From a checkpoint of a small masked spectrogram model.
Model: log mel input, encoder activation relu, encoder layers 6, encoder width 384, decoder width 192.
Rows from block 3 of the encoder of a small masked spectrogram model, named by matrix and row number. Rows with one number belong to one neuron. Each number is 500 + 25 x the weight over its row's rms, rounded and kept within 0 to 999. All counts start at 0. Numbers have three digits each.
After each neuron's rows are labels from the 100 clips, of 14848, where the neuron reaches its highest value: "strongest on" is what is common among them; "loudest band" is the band of the loudest frequency at the time of the peak. Only what is clearly more common there than usual is listed. The data: notes from a synthesiser with random patches.
# fc1: MLP up (encoder.blocks.3.mlp.fc1.weight, 768x384), inputs 128-255
# fc2: MLP down (encoder.blocks.3.mlp.fc2.weight, 384x768, transposed), outputs 128-255

fc1.477:472473491474477500520454507529536489464495507521512500498514489513493462502544508477510446518525427531452470497485478517481480476482531487505450494510517494494483495547494509497476498473536463479507534476493514510464543473513502460507515492478490507489464491485525502510532434463501516507456479524501523475517519527485499512536492476483500522530490505519497507491528511473469486522529
fc2.477:516483488490469499516491485480476483457509469500469463522484480507512505499483494507505511490450514507463493498526466533472505525503510465485446500537530484524485490528513477542492512476521520465489494519523542532503512510538481526492485511504514479497493539504522447511530473466499519484504475523512512488470537468483474525502532470508511525476480463558494472475474515519483501542461
strongest on: pitch class: A
loudest band: 2000 to 4000 Hz

fc1.302:472537516448473479525573452481489489485504519482430519528498451564475460503497514494489481535517510489507506455520517508506456531505481505490470498524513447470496473468487495529505499483522477513487505474435504498517475435477444521501498487485507486502520502481484505497488529480505512500470476495537459487486515487464522495479505454506514532528458514511521519514510507522505500508475
fc2.302:481519511458495475492507498461527537513469501536418497514467505522487424519473499511499492487516474534526477470552537464481531511523493477475523475521522508427515486480523500506567514529491489543522504515462484471519493487501499480508471508479485488509493512479462489459453531467490512531495472477504454517482541535476522536522478576537525527486484491507484526484514505514484493507478
strongest on: pitch class: C#; square; triangle
loudest band: 500 to 1000 Hz

fc1.192:481500499523504464458484559498502496500474493506510483509501524500526540487486544514416490518487509502515480511515532506499479485489519492459489516510481479524529543523502483495465517460490506498485510497535486444471435438506522492519502479531528513484514531485488525518537471485541510442502509502510515530494486525466441480550462511498494536551521518512459498507515474472506499484505
fc2.192:514504458456561494493458500498517532476493543515445493506534527500527567505494469504501516464533498482496520493475453489516483543483472528503487472495515485538537561540504476503475496547459503519449494506536521506468476521464522456496498481517469478513531509513482483483511511505466512431487464462482513493474521498476521524471498476444516489473543495506472539506528541501452536484491
strongest on: notch; noise; pitch class: G#
loudest band: 4000 to 8000 Hz

fc1.397:467475491475504491472549502510549474487493522494485493475519544474474540501513462540553477514461507509468480533495508497507529516478486513488505510492539466481512452512498468491509490520550506475497484488469476493466492514494516531524492472539468477482494537487507488486522519521471465491513502475511487533446512499520532486461544482496533520520493509520490497498469456476507495489547
fc2.397:506540467497521541527526498480480504504481510517528514493507474476511503478469471541491479496512507511503492504496558473501466495493538478480503507541522467484523486548489514512538534520474457489533497446483476474510511525490472483465480511509456498524483505494513495493485495499465446517497485589505508511533496468482484494548480482514507495492466506481503491501477471497529488485490
strongest on: hard sync; pitch class: C
loudest band: 250 to 500 Hz

fc1.654:505502497513495517585480483512468455508479517489502480515506528489480507532494533512497489502477516517516478467442437498475485502485460521506515538496508477462491499463511491498540517479541429463449484472496463518522497477498529504493452470521515490474505483517526478538512534535515544518473513512471471490500528548461514467492552495480492505491506510522514515526511502481464536535473
fc2.654:508558505487488515531530488490487508528518479441472512451527513481505490502492484497534551500517499463455476490457483513534559539520488516480460486487497482505518522509475477509500511480473487511520511558510523498485500549550522411515482528519462484504530461506550535473518496477493500536533497537508525506533495510550470535529491517459508488496446506506515504494529499505493485450472
strongest on: echo; triangle; square
loudest band: 500 to 1000 Hz

fc1.470:491501540529473542531520486488465494489513491462490478538530489500561529493508491459492550466456458547493554484482526518521484490463506479494489523471505500464491469486503480455473495477476493503472476519499514501492494504441497495493480512499506458488525472502544546532507490460528471496467525452499507509445505497479482520483478504544507506536489497479506496471523465507486504516571
fc2.470:469501513460484491519456458483532493465488486488490562495485490548506486505502492515488506450513491504485504496531529467509488516534481509510460505504498511470539498481501518510531471515532484495537481503536497505476525508518531484512489504560427477507503497561523491521532518495479528491487512471501499535501500499488522494515510502503493464491488512492499445520491496517492536521487
strongest on: noise; pluck
loudest band: 4000 to 8000 Hz

fc1.645:498524557478490540501531520490487499554477489500502499552497503501484493490484510483499438516545473523522503518478509514504573528510528516502487509486506509506508528490527455465459508448516469518517468459484508477482547485491471498492518526481513461503509519490479530473508499471478496494475479525499500454450528449461526524467484478483502477483496475462506489521519503496508490535529
fc2.645:478508494532524489498475499505480486483468534487509495494468489507508483522489527486495493511471549475552456499500511467561525492497465447521502464534496479510551524492467520448486509493506520499495539487528491500518510487543512523545491478526566501526463451484535487468527481519490482436457476459484514517505465517529461524482494510515548517517493508481535530519504501504508503515501
strongest on: glide; vibrato; triangle; pitch class: B
loudest band: 500 to 1000 Hz

fc1.352:436511518489513512550488461555460500474499510471500480482513472513516565498462505483464506475501520491492516538475534461506456495515491493502477491515514519549514534487472476513519550518477507482524495474483532496518505460524491516463487486487525539472486494485468519517536517516507484458478492497537467468491513476446474532461509504514493506511534520492512502527465479532501504505505
fc2.352:522506475499495533485513471424483514503490453432506482514497473447478490541494456475486476489523509527466493508506549497516493529509467488505498522489552514488529517520483492515512519477488491497514455500550472519519480498523425503525510534493461517476496478487466514447523463538520511488504484513528465489492516539546505508546521511527501497491499522481540505490478495541481532494540
strongest on: pitch class: C#; square; pitch class: F#
loudest band: 1000 to 2000 Hz

fc1.465:468502494552452535432503521481482501527513489488492466456505472522489497481464472467512480541543495508532534481542516545499481465530517524546521493476516495536468512503534484557456516494480500492458507453484515471480466457472477522512541502527518492488493501517453466493509484521493495530471474501476506524524500506466513512505484509507487523583577509520485526550525472529503508469504
fc2.465:476486526550517480435496546513551501513507500530471448510484497497487520476487454484521472523460543487532501509480473503460508490511470536516558537520476469531561522499508505510519493520473476509492485547498547568495470456511522500501501518519504476533446504482496485520474497496475481490553460538488482460486480460536524529499492496486478480477501522466467523465530504452464493511484
strongest on: notch; noise; hard sync
loudest band: 1000 to 2000 Hz

fc1.66:434478495510467512509501493512513557530490484504504489498524505531492488514485493531510525475513489475470524484502541518532468517525524502491484474516532465462495494505488530484466489531499481536503501479503509478493529530470464498490515488501496508505489551513475535522492512495509494508516500499529530542522443497499523522492454505497507447502477470479511518533485483480456488474536
fc2.66:477518462513558505509492509492509497481467520530507520503509545484497500487486505465511496461464497454508541524468518484460454507495456520458536502468490521556458474538457485518503489543482459524498475531526507522488501517518473506509485516468494526556478491487489517473465528552527500515480506480481489490492472528488515518528487471460483537485468510523500457493460501488486510514529
strongest on: notch; noise; hard sync
loudest band: 4000 to 8000 Hz

fc1.133:473475527519476544487491502480525460529425519510509495532455535524496473485469507497479504495466475475526490498457513505445539463545524549477478516524475487474540522515511536518525498495551498470529584472510496519506534479481519509476513531485526544512519504534459508519473535525493491515500467470516468516504517506544472507486500465505530512527467467501478499510494498477494529516509
fc2.133:517490509489485518485499505519529538484469517508464467504511485501481517471490533541524472481502476500486512518469479473502523535528512524534495509486514523536474542476528521575517493460505512462473476480502485497506517529458495552492475538513524515524485529522509548485554483514492490429522476482472493506502500505500539466473528475475491545452524513477510513476478488495492473508485
strongest on: echo; hard sync; oscillator: noise
loudest band: 1000 to 2000 Hz

fc1.643:526459526510465473505452514507457544506513502529465497506449509548447507483509446465512493502505496500472533483445523522526469503500478453491499505509532513466488508478483483470481490512511465498444496548518493493514505535517516519490529489540487531467472525503527498527474537543466547499461489469505525517541508537522449447466449481478549523484504528479541461470521486484501498526466
fc2.643:521535481492502513469532539463511468464475478477525494480516462513516501510482513516478511525492493505494483492513507491504505466481541490537511469477480510465518494538532531502467503480484499528495486502486488513549479477487499468459510515474466512527518485523497545494511486520526487531538497541501527492512503509487470463510506540530484499477510554515457511494517512501540492472502
strongest on: echo; triangle
loudest band: 250 to 500 Hz

fc1.95:481495515489505487462482509539497534581512489470561515538508488508498483469541511489496463489472526470513505507497465480487531445468476493506514508499498525543501524517485476474522525468498512453493491498522466511487510525487462506492481451505499537499535493512472536498521515507492501505516482487516531517505482500458516505501498524519495493501470500516489514480517534523501490479486
fc2.95:469536522546456485538496498496503481486484496530499510555542499515484498488446498452521505535456452482505517502490492481476520512487519528545444424511494533485484540487500532474520536518513448487513524541480510516515525452483522494477484452485526505488528524518471488516499533502478512462495536443471512531528489502548479452501502468504480547526525518485539478493550506489520462480480
strongest on: glide
loudest band: 500 to 1000 Hz

fc1.120:451505499492486431479510491487511475471524485505518480508497495528492539489500520493486530466460524466523483502510511547526513520498509544509511493506522448533488485511507467522483484484484484507479510485528537521546452502499516491507520438522485492499498527487499486500507472497475523466521510509492521485487477497502447530528510504491499476515539532479477540473508531524499507517481
fc2.120:525501512478475496522528492499491491475470493536464490524509510435508545495487482499526502535474505553515521490515512469494521469524513483482487470448496531504524455564475532476535455566480493515512485501529487488473492487451493478491501502509515515513508537538495512479478511487538452513465462448527502494514520512502556497507475477491494494495485477495543506499486467478493517497521
strongest on: hard sync; resonance; oscillator: noise
loudest band: 2000 to 4000 Hz; 1000 to 2000 Hz

fc1.17:480493445523493479515514535527458512446465476489497537505462513548494485512509515513486485510505509504469492463490492515498470450493479473506520531538532489460504528469491478537524516484506486481511465487514474474505520515519514511502524499492535504507483451504515509487515492502464527487524497535519477523467517508467490476487504517496489501499524459475552476464508473506457518482520
fc2.17:528479495516498496488471502498495499544473530476470486516509541500508461496509516475519494493500509493487512465496493529520511527461498496500488492491523528477472527480451468474483518481471482480534473477514502443496469490501483490513505510516502482508445501505537526525538518516485491532500474521484492460530540498500478484479507508487493467521495542501483534486481527535463516510477
strongest on: gate; harmonic FM; oscillator: triangle
loudest band: 500 to 1000 Hz

fc1.435:491508479487552453479463468547526518519499477513535490534472539487514517526534472484553557508537468519520484500499507527521513499519497500519478491487472545498433461455513510480499533512506530506536440481459504479500496461484511514498488481526523483508492486486505506505461528484525510492521448513490480534467518454517550515492511477530481493501562496525475464479518478476489540488486
fc2.435:492501500497461493498506495512464510540461504553526454471485499513456471467472490509520519520504487508477512508499441519496496497517475448495489475473493482506464466474525485522501532483475466501522469489500531519491464526514471550484515476444500519436504518505497527483538501509498478476521525521532514509513482480483537487524476504481493506501535479524557529486484512522506482498433
strongest on: glide; hard sync; resonance
loudest band: 1000 to 2000 Hz; 2000 to 4000 Hz

fc1.340:494472506485514484510528524456478505503496484483487489523499520474524497468491446504554534553477480523487555512523497486466505495500525466486525525519509493464423502478495494467502511475526452537527536489507494485483505474483521500496489495514489533499491520496512489479522534514518510537484500440490504525553526482523514504488537513540502532553521500502523478530475472469516474510517
fc2.340:531507501485494511509509472462510459552507465508507494518488535448501519479506497465471530511487525474476487504482487485449502500474520510499486453466470471496519521538462519454492487513484460519504487490507551548539479502473487498484503530534487506560463513483501525489476536466511539476494462487493507503528499476527502555515527532527501506477487487498480491472482462474535458490540
strongest on: noise; band-pass
loudest band: 250 to 500 Hz

fc1.27:523507478526487488496469525471525471507516505530538511490528519544485502503482454526505475520509471456539496524484505462454517545492482502510498484470476494538557508483503502510517532541492520481473490476483504469496512517510515483545485458536516512476541494507460478486509443523496494464465544499492506507548516523483486511485485475481505452475485523474494500519485502469505466533454
fc2.27:476498512488487460515471509550474486514492480481562457500512481491507546474519526521474564492502484444512562509529493479490508503489509489508514535539435471513447482500513511537505478468518505519464507515491508495507498475476521503478472477509504558529510469465500535533470498490502497546520466516536518473528519502503489529515502532480477511518489482491477505509486520508540506499501
strongest on: glide; pitch class: A
loudest band: 500 to 1000 Hz

fc1.290:479510520468499532518512491506493488509465484489506532496512498475518475495479500480521496513523559505467525508472516487592488524498494509528496489523493502499473493479496502531519506495506541415500508454489476530551488466540464508466503494483521516516510543523516481477449458462480507460414485528483521489485508474546502454520522479508489473501489493476537461534534510524514489522478
fc2.290:502511453497522487493510509508523501522477479485526502480515492497521472471509476502508496493539526536437497516501567565508493509524486530496451480506549491464527485462507478543546498441482487463496514481496512496495495485497478521487484486531487494480516480551479483518466495464499540460505526520490479494449491492502524455529473518505507503557466531518469533519465465489506510492485
strongest on: notch; filter wobble; noise
loudest band: 4000 to 8000 Hz

fc1.627:538465483527527529471502534528499478517467510488492476464488511518504525474467541508477518507521515515489491519496497544543474489510506498484520472517446488501513526485521510473522517523522520486544506488516576536530545497518509492514465486464547509511476474455498517516544476450521499492534496544513479510483522485490526508502492491492481466479505494482491474482497469431509519480518
fc2.627:475471541480514485480495524498481476542491494522466492475507501502470536482454498490478495526503507489523521520538461495494523555549472564499511542474589519490464490515518504484517513455497514525513490478490474497514518522503512501506503470457519534483509496473511527494494484490515522489528455516491503543437485479533477492465490495550483501528460494530483504554499482552549437443486
strongest on: pitch class: A; harmonic FM; oscillator: triangle
loudest band: 500 to 1000 Hz

fc1.557:477537489553524472520505542527488506501493474491500485505503519510487486488470503513473528469537493515467498549492483528499490553517472501457525476503504486480537538458496518516474533490503497527496468507500500527489510519492538509456468455485463480519534497508467490480481486475484508508511507503483534514453477495491471503492519501510487488538503475493520493496515484531523503493472
fc2.557:527465498512534535500506524466466512557524470488507474532515513474498491515471508522503489506477510489495477484474446505481525508448505470509545475483532504512516515493463441497483478483491548505503461510460517472512509488465475466490563495495489517469495491484491537499483540450470458510524488496501498485522503502477533494504479488525501516506542513509446535505554447490486491489524
strongest on: notch; noise; hard sync
loudest band: 2000 to 4000 Hz; 1000 to 2000 Hz

fc1.46:521475499553474513543510486463495501492514496464522532535503514498461479530482489548500491487517520522544509499524486490533463483458472504527524504471466518515531522471528535498502481499482498537472476538476494507492483524486470493517528491548535495447487532474531512520485473517484489549496493479489523493493520495516544471497502525507510526513485459508484541483472493518500499513439
fc2.46:503500506536524502488477502496483485529553470493467476498503500497498495443501462489500470491436496540533493491495463517542507508523500507467509574443476464500501464504488460480496487527529503525540507522555535495507513492517507505483493507513468516532515485499569514484508502480506464475529507516453506519476484487499527449469495479529463475513456472502430533473521527526565534482442
strongest on: gate
loudest band: 500 to 1000 Hz

fc1.407:486509523480514481464497472487502537529507460493522455477494514494513523507497474491476501502527496466510533503527513491534514516470475512448469505488515482489508483491471488549503499521503468498487524466504486529486496494511482525492480504493492503523486529486504511562441516436510530491466533525504517518476502521565523422469485466497463493516554489461469520478483508464480472516481
fc2.407:522473488532503500539491490518493489510493488492554527474471517466493520505494481433495530514517476538540465441508487533509566479472483504500477534502492516483542491499524483487497486511482487518477442493475518525474496474482521448488521450502477549488487474514480502484492476454478506497517520471498493501472530523515532486510471501491528531519510496535495505498463467500496474490522
strongest on: notch; noise; filter opening
loudest band: 4000 to 8000 Hz

fc1.462:461501489534514454506461504462499468434482532490524520537511508532500466480471502512456498490507510543474490486519458516519477506497484496549447478519520503496473495494517539527534468534513476471492533532501479484478490518499537475524508506477509474517549490471541528470506491539483522509481529516492509521495515481470471456510541464422458493476512514511502490478505453504481546483510
fc2.462:496439503490499497505565485465473452472478490495443487498493568476491534529495479469533475511547518523488485563533508491524513507482512510535470480515511501478469472521472474516513478471534471490475501483503514518487526488538533485519495510513497483541478522501549525487524508526493513513530503512516499524515529530490535496510492527499521482501461537514506513491515490474488488521479
strongest on: pitch class: A; narrow pulse; oscillator: detuned saws
loudest band: 2000 to 4000 Hz

fc1.218:439521483484498490510507481507529517536413521461489493522481548522500470503451480441511514505473493503487542479534501477496503480513513521489512460524482555514473500497493502477491460522536543520503462499501522503493541560501483507491501505500521516524505519520476479506501479473487458530487509525491477532484476461480486490519490500494521477501484522483478515491490479480468511527500
fc2.218:553464513476510506535521510516486485512470500504485505508481562497472511471491487481500546499481538515519506475490477537489480441484495489477497557515479449475483489506526517481515506479525509521508466521533465501484551512487466509493506491492501481455467506513528501467512453462523500469521491549465493507516534488460523512488524544480505476494490513462452496503500491471542526503488
strongest on: glide; pitch class: B
loudest band: 1000 to 2000 Hz

fc1.530:506468516493519508536505530468530500472506481490495476508475513497508465489417520508508461460506487522500492496508503505534495518496478519536501494551524496497472509490443474511507447496531580509474520528503498459471426479521471516500481515456490506471524482486490457473478470509489486509490479481469508476475520551517481496528512478533481500517501494517483512494551503477483464486498
fc2.530:528495498531463516500441482521506482486539517473504505468490484499461496494534499532497496501448499467496467496522542508533505514442527510532434494469506517488545516509522472488515494478521488522530492518512477496487523491516520476481509478494506466522518481487524507506518476515524503520515525502488506470489502548554500492484519521470505494472442517539473507491504506494507479475518
strongest on: pitch class: A; triangle
loudest band: 250 to 500 Hz

fc1.134:487460470507527498489488472504490557487494500503493514541532542520524495551558503497525518468472476518529499475513539490474496437499478508469495499510519479517468515446508513510522512485509535476505534494524478543476464490493496533464536495505554484469512484514537473515469500519485520526523516503523503514456480528485519495509490515489501518531533497521535503477462499452503486504539
fc2.134:481472509490479472497506490493502483516443485508480503473530509473491443514492485497559503468498489486491538502445502496542547492517466520505469456515497491560519546474547533518463505457487520468509521501491482470502466510477474457469526508471488485527495505508508484514493509472454495541492496478508524496476454524515462508524512494467487526496550512506530507436472538508494503477529
strongest on: pluck; triangle
loudest band: 500 to 1000 Hz

fc1.273:522512498476496482509512539475523491466481473505507508510477502553505507505512451538481527513452499495542469550453478508492488513520487482484516518498513493519462509489513497473530480479523476469492467498494508468496523529481501513472558526459506510502477512471526491504503484483525531468499484500492462529509489509481474488507512504503500489485528474556452419521525476493431549472516
fc2.273:521509496515514492481505482492495471523503512506446478425473521470491449526518489514491524454536528513470502467479507511479483472488488500473517515454514496532513529492529504501475504508529487504531494506481473480535506484537527516473502513527464500490488483478532539498507497529483484486546490505493495501509490508519485495525507499459495524498504521541526475449489531506489537479476
strongest on: gate; triangle
loudest band: 250 to 500 Hz

fc1.594:494510522517528506524507505508521511521542467551484504521490515452525537489527488535499470537529479491522481493471528522553486486482540492503492498460482479513506530481505524526502498536484483486544513525508492516465492506457532548501499497494445523485502497478471496518460510514492521484494507479478504472524487475468501528517481525490499475492491489494471498536532496449514503477489
fc2.594:520464474508509507482485487501522501508501473500562531467561503480523518503456494494502490497533484491495504518495463510485507518494496479514533516500466486539502520523492480509492521502495498506487469492513508515485474526498509470530516479479502470463463504483488510497523484456467506502476511482541476517502531518516505527521521488488504477537515489507476554503501495501470464517496
strongest on: glide; harmonic FM; oscillator: inharmonic FM
loudest band: 2000 to 4000 Hz

fc1.662:488529516523492478489477502493519492486519487493511555498517512542490521485517513477482443480483502487527505476544445517483453490483514522487505543505491478502477527524458475518491469511507512558532475497498509470499557486504481520517518487498499487506473485501473463505528538510519486486512533550521456497501486533501505478513536549538462458478507490484514502545512510472459495504511
fc2.662:487521527474490498528505523546498516495490511465476523476507467522490552526520551550463500496497512516492499509449453529477506528516519482494489467506520496437528459508492518516563546521502474558489500489447477477522558491490501519494498505514479515546524505517491490497475486518533546502503461532541520527490493507516492509538506510471502494492496516488519497487475506504509458476536
strongest on: pluck
loudest band: 500 to 1000 Hz

fc1.577:508498501496564480470482490503508468510527534510496510473517500522540559503485513502511531459515513509439529492508470469501461476479526490545455498512485460484458546488516525477535504505507527510505507539515502529485487469462485486519496497470475516530507524478515468539496503528486513524518510481514501502507513555475522484506500463487512505535504489531496487456545537507498510473466
fc2.577:482506505510467543483477491481517498483529507485509494495492503473480445508474499565524527515501503497505518507484507489530536509487540537480483525522502481527480486530523453529505477463449444530489477497506498483564511557505521459538508504482511536530479498523497515478481473519517505536538477513517481465487480503502502533502520475551499448491517506444489536510512497496450481547576
strongest on: pluck; filter wobble; resonance
loudest band: 2000 to 4000 Hz

fc1.351:518483507511506420472486521511510517473475524487511537486468500527502450508529501503525495511532487518511480506511487549521442535494494489510511494514505465461505482499518535516471501517506509511511452476493524505487472536457507484511476487484508507513510533494475537510542498481507590517521472488536472476492544489497474497474478507517536514512508455494569480481531477483523512474481
fc2.351:477493533492528527547445542524534507449494474495507492486555524548509470524484519537507536525473496511489522512485531544472494530499502490478473540496501516478544478522498509479487500487482507496487498506501469462499508566467472513490517477475459473545535518504447490500527516509482517468565508477497499487522493488501563490516524502492472504525498509479490497522520530504514462515485
strongest on: echo; low-pass
loudest band: 250 to 500 Hz

fc1.537:488436490551516532521480514466483488486487508457467521522524479453537491480485494517540503514456497531475507492478536471514484495480502496492523491471482490504535517510519476508505474492522470514514546519509479514513529492452481451497503488431526463534481509500478467512531536499515524476509501493505477493452517428513494462485492437534469558516485516511500493487511505487507466509540
fc2.537:481516520479483437490511483509534524521493482466488511475482496485467512500468493491518513508534479522511470532495521500471536528504481475451509512463500529499493525462490479555512516441469501480457480494496525508463463487550522464481531470504495504534530509495482513504493549517505518528490477554479504520506491529510520500527444486494526490486455484468469506467429497533494468479496
strongest on: noise; resonance
loudest band: 500 to 1000 Hz

fc1.111:496468512497507500481508453470471462506539518480478503523483479499480471521439503534526525506460535526564449536546504474514501510509533523481501491501510492473480497470548505484501510493476488505472464511523516441529503496453476529520467502522474525481534488512489526502499457509508578522496510502514483500514507502495475527490461485528492478513491502544487503466516481486475492474479
fc2.111:515511500511487512494495464464523536471487472480475493478487521531549455487542473508500531459467519522506476490498532475508519511494491499484475476498507487503510524448492501465510514458489530476490458485544484493524443545474468496487499475483495462514474464500543496507528510516487473550511492508476542513509513469554494493524505511508513504520441489454463520471510488506480475499479
strongest on: gate
loudest band: 4000 to 8000 Hz

fc1.263:508503530459518505503510522504472483530470500481485475507499506515441504539507514510492530532524540516504512516517482482528491505493531497507499442508492515480503515525522551476478481470433529467513525497521532555477494520475467511505508517465533507480499477469480468506452459472497486457509505496515513508505491510512428499478493486467486498547553508506509521542498513501500499522456
fc2.263:539520494516505504523475509532507475522530483521509456498496580514468530450509525509543511498493527505513510517477512495503508500524491509498473479489489447484512467479501487468505512507481444510551516511529477515497511450542507508483469534482485503499501487502535500466489544516512508555532491488489510484498465495480536527493489498507475502446513527513470463458494562507523479532486
strongest on: notch; noise; detuned saws
loudest band: 4000 to 8000 Hz; 500 to 1000 Hz

fc1.735:481538519513519505523500498502503526571501464483486448501534523558468515484498480503507428537481523493509528516530515496482493495520543499501515489491499505522490480509479488499514495515510497538484568496543511454479536546458504449550544462509499541480488539530484524503482482468493540470516496440500484495520494506527469465497505501493538493517496503495510533524533508526502544535521
fc2.735:503465486479464458494544527505495474512497457504551539493507505494510533450492482496544521513485486531470493472489462516490505485494485503526484457454502527495499469497465506495502508484513493484500483504475466546497468505493465522508507504480496476505476476498483504467501491537495512490493522501505481538478480519533494486485482514508420542505467511500494514474472507522470519474467
strongest on: glide; vibrato
loudest band: 500 to 1000 Hz

fc1.315:493535524505473490486490480529466497474525484520516533487473549495488500500482462491462519526460515469477487526466460490498522528543486514487501461466484460499489486542516462522509493494467534530501510526487514473505560502478514483542493472536472510497519488497500480506495504532488472504515532524486441484505485552465513461515481525491480517476515475481516505514490502541509513502489
fc2.315:477491539507517501496553502480461475440461479482516502519465516502490465481486452493476506518491518493481499512500495477497480468556494514477523480469478493522482549523477527495567463547519485496520526516480484484496515495533466493537541506519472457465502491493469502522483485492499510510553477459495507522510511533528527454490457495504543467513484503429562527510494477521506515513517
strongest on: hard sync; pitch class: G; pitch class: D
loudest band: 1000 to 2000 Hz

fc1.262:452502517515490503485510507524478518483502515532488523498466480512512461501468432533521542504510523509490474503513452489506512533527507539489495476504481503461505472505494509521509489461509473488485508519493501476479488514532547541519470495508486454509484491528503495494508502529505498466471507523490493523494503491488491476488529518477509506482505487535523446458499484517454545549511
fc2.262:505573502474494538482485481494500481445482483525453504522473487501484513537448455517546483476506525521504519526525494499509508525549473515512477498520503517447513487503475474518498515473553495497463483484514509504516497526513486487478459527528486476508519531486553522514490494519502442515491488510480496539480532457528537512471508513473532530514503494448502519501506511520506479505489
strongest on: pitch class: A; hard sync; oscillator: detuned saws
loudest band: 250 to 500 Hz; 1000 to 2000 Hz

fc1.313:484474519519491478486503485487502541498465475529494472487504513534486499491481491558501494490484500520499446498505511420504529490494519527498541517514509491547453503521478518464503480478512487564506466489508492463510503483495469520541527496483455488451514483512579501533478531470508500496470541499517493554489504509465539539526493488458485465453544505492488512547510507529503537502526
fc2.313:521495491485485485506487449519483548487484497505521575474475526496502481512492503473538472469478489506527478467516509484484510544503516495493488456524508508453516490486472486519513478464507487468488490518491502502496498505546491479519527469482475457504498521537471467530479501528472510457504566518480518545573527494503500514512495463497525471509508489502483544519507513485502491470522
strongest on: gate
loudest band: 500 to 1000 Hz

fc1.264:523533513503513465488498511466532503536529465527533530477492522513497492447512478508490503484462506513457519548480505501486506514492478515523500524536470501537492492476529474506464516535524505534476534585515505523499510514543490496505534458506512493470537532495542478534542452457511501520466482435465486487513514529509500468507512538483489468481467483491550523484484490550525500500483
fc2.264:535500514489484458541507546488476486503489512508485486470473522439486494502507456487490501516506516529483455458470476545509525503511500488496546481424515518458480487478500490509480509448468508522486493481452479481499526507537529525482466509482532499490455471517468510491550517536498452481508532534510494454498491538471509520529492500459488507507505463547513498465473509481468515501516
strongest on: pluck
loudest band: 500 to 1000 Hz

fc1.456:459480530537506459517516504496514541490475467519481485516507532520501540504477481565514501517486541538504492511511494450515512504500502521509508519537513490519426486505475510460490464488520497561472467489497512475489489519489452526513520515486459492472513483532535471553479510500489524463488543492486502570526490496478543522504484512441486501445515520490506483516498508495503502473514
fc2.456:498491516521504504497471469487472537500507455505541566488487506512473478512518505501530506456512504521534468476494490493445532528476502471524499450539539495465499500502480506540490492454531476500485500495491484492457518490532495503526510486508488480516513498540510463530512510526487512480483555512450456562552519494519538523516519463495509467514491509518479526533489517516484497502508
strongest on: echo
loudest band: 500 to 1000 Hz